{"encoder_avg_pool_shortcut": false, "orthogonalizer": "newton_schulz_5", "adamw_weight_decay_other_params": 0.01}
Rows from block 9 of the encoder of a small image FSQ autoencoder, named by matrix and row number. Rows with one number belong to one channel. Each number is 500 + 40 x the weight over its row's rms, rounded and kept within 0 to 999. All counts start at 0. Numbers have three digits each. After the name is the row's rms in percent of the matrix's.
After each channel's rows are labels from the 100 images, of 14976, where the channel reaches its highest value: "responds to" is what is common among them. Only what is clearly more common there than usual is listed. The data: made-up road signs on poles.
# convs1: grouped (4 groups) 3x3 conv (encoder.blocks.9.convs.1.weight, 432x108x3x3, each kernel summed), inputs within the group 0-107
# convs2: expand pointwise conv (encoder.blocks.9.convs.2.weight, 864x432x1x1, transposed), outputs 0-123

convs1.233 121:525489513514486507465502446506449508459489555515487438578428504494555499457500466614464451472500420537596452478486503458515532451515577461563488458462531517495490519547461459453546494498457456534470516473538485517518480474452488471463464545433501458449481476549490438474532482462606467452534504530453492450470488491437566498
convs2.233 100:484499436569458469509549558433465518494539531455410523522530470490529471552534507471480560501489493469556483543518554560464537491478497438519471541548451560511543424483556548428576539525498484445476543469484517545589432502460532508508507488470439495515487517438553434466473574516495457577487478459461535460524461546510479489460546429498401460535491456521506526522529511473
responds to: white face

convs1.81 105:562461592485547508509421467566463543487508458491447464461499579519501531532439529520493469520522509553510452425553473552473490556518549540468440481520544454496531454465512523527480494496505428559493484434534490485530449496507491522504462519454430450491492515533471488542461533504416477483449438494466499494612558579508478540
convs2.81 098:492470514485450516481493485507495436525442531492480463485512517500460527454493536551485557547527473508478480467562563496535544536529516510508527519466528526492518503429529499463431465527491514497460518544491539550537508480495531468503512518583526463432469570444513467481451449558448496486495416473545500464550521559493498544493445459496492510430477516453450512499448522522
responds to: teal face

convs1.375 136:526469531467509477487472466458570540510449533448515487448422458471464485518479463504466545461408476520502553437560532474500522534468472508505428455552500506433512500507504535510495529493559490532523467501491514491483437471423470486438522518482470459525529439614442498476581469471453555498447410504507441469478508522546579448
convs2.375 104:458509493489524449541549555481447527462489559453506501491485552479503471502470510482470518500584459485444427494442436569471467485452504420525556484512515542409470501538512583472449530524436508532530517523501492469483380469463536495505500520503458480446478433513427519515522428512518466567492475442539460457489527501467522513540547570505513432507504535549522408499532450496
responds to: white face

convs1.102 101:550513530553468450430518490470502518432524491467441492472426393472496510432532403472495479524486478492521460480414572545447489420511560475434513546495506421547446516532481545471466529397493465497500464499526470502562472436503445489523529531475437450485500488475539499525449523473508529463465499550473554527501482499471491505
convs2.102 110:557578458501521416473470461539427419467465523557483438512505523493487580502504532517515474432516549428420494525515526454513424503501514420498518525452455451498483483415502557514554555433523560516544499456445449445526427494435456526527544462471514504505489515369473512489515493556488474438465485419486587444514441469475512474517579400519480516484420472502452459518462466513
responds to: square sign

convs1.151 101:451496431531580474532497457394482456507481502488491534516524552436462496481470409443456490484471532476478483541457501498488470449498464527424467466492520531481473575472494480456481564519509497533494555473551577443523529508471468419483553574567484484531446468470469448499485411486494474493493464496521438430545508516567495447
convs2.151 097:486485487498485502494491454486490516524495547457538463472425549449466543372516444524460461510477508486572464511469606454485507503547543482511563443512530542511512454450454541464493485561533490436553531483494465436517485485450537499471496618495481492521444477530459457485506477511441456522518505512536523571518455428458466555554471465565451524559455463473478485448497478400
responds to: black face

convs1.56 100:481469528456482407474498525503507457460517464480492440513526539493529532493485518483528449502501450437506462502546424478605495567436424477526497484509427506501438461558443490534460558466449498463436542483497427442516598514490426493505515474440470428451556495467540452478509496515445455438495523529492463487470453512473478500
convs2.56 099:568504612480476516515542491559604500520477499513418513477519470619537534496542499502434486547480472505503544501551544465500537478496485535521438458551509487512455554464526517461557556584507457443553573541483535452539516414532468447493508529485446465543505508438587503581566466455455540486469514450537537545515424514503411523498498465452496513453585544489499546514464528548
responds to: blue rim

convs1.192 134:446509482466462504522519425467544466479467489488505503508564511442459565490469466502518580477488480484386453502467522500536505443534461533501473460549468520580476477492568492484602485463566526489527549502533585483474473492423531423623485587480480478504457508456510472497496419498461494513481514491460527476540494489531505478
convs2.192 107:527511524474465480509485475506509433514486507549496496478425462477509515527537531527466457431533526503406475481521468523470479520493502460471486462404506475504438489564537560473556532507505430545531523514494469434538424463525471413451496433508485583508463541519484502490541506489464424416491527526490508558512423500539511446531518462490603523499475470462442447498477494502
responds to: blue rim

convs1.198 144:454517490483542415475536398443586473520504435488470508515468459479504461482441510451460524494533537477503503491512511493512472450521482490548475476529484457470516515471466415439484429530481511509505463440477432523510485558499460484508502478473489494534584418442449425442468533540540478422466498449544481413460480574503455475
convs2.198 105:508478461554525504530537541546497479531535505573540538537436534455523417449545453507514515490579538513531493454544504475406474500514430521486471540484529466584504487617506437477511528554503478557514464495515503515489490500490577532493477488546484592555551535542471590555496446535504425478566533587538591489524502496514478552496543503481512562529525488514459537485524530471
responds to: black face; blue rim

convs1.204 124:491499489466547503525428460413466462447498491453454548498432507548495424460509444403508465453544524468471537499460464471509468493467503482499519494503542442418483483458546457440497519560532523484541496480443379479533485505496479505472545502509501491514510477467508537449542443452500456501580508511523442458440516604496440476
convs2.204 108:508483512471502531614574575506537491534512450434530553458525526494477511464536589552525517489504522495558539500543452550577503500526574484486473462456506587527522527453560477504531534580541520525548448533498528487519491463535517506539501528491481484502552510499502480517490496533512532497541492550439490475561528603505526578527523475600504564558528476532529564508462534499
responds to: blue rim; teal face

convs1.24 106:479462512509484382523438517508423487460506482486492494516377462483498458496523433560487540499485432435481538449466535596487463447457498576484502501517439493559503425509496405462492489476561509463501495468496506430463516534476480467525528545479472495500517506498487455506506463493482471447500490547534391461522514443454504472
convs2.24 104:535472516522468519442510463477507471448508465493457528566496537485493507546528539504572481457557471517576503465491476558419488485482557521492535475467499477507453555495479478476449497484472447482526506512413451470514469462558482479450496536575515467461439501515553513461537480508578503535524481445514512512466581543511455447509511452531600535508488515576528473514518534518
responds to: black face

convs1.349 113:508441487487481483530513416501527557506464523360468537442503489506469508488484486527378560477453474514411495414481446515495442452489493462466397515503515448489509496500507503518486462512469463472481459522490454469465526456531486540432502436496480453455517474538479504550472485510484518499408487516473389499518483479462476490
convs2.349 102:529489471494498479423438513442398450421459536433517581472473468444516568527539493549536523489471518534483442551499580545505498490517561486477493556517525568537429475502531518546447433542539508408479524575507497556495404455514471506467446496441563496465466455499473544467527457531556492520501504506495503463569540473546477527512485517530473491535478533459460493477473538509
responds to: purple face

convs1.368 100:532477449513454456483488472455523432546426433496515482595499406499400500543430477453512492449479514513462426478558577456541559502528481589463473492463500487510485455468436501551448489434531501477481471505499496512456449482405503538442537522526484455480505499465514512509494493476498519483512463479446576494498558537476552505
convs2.368 097:530518524487450519424475433493481478536503559567546499496551494536467542521557452537464427504486542524481476560493529471410491475461533539515557494446472526501459497509526542455620567473478527541480480474485458479442485539506487502435519582527465458526448465534499455528488491469553600550520420454538491412480504521504504560459489486468495560533483462467561506484482478459
responds to: blue face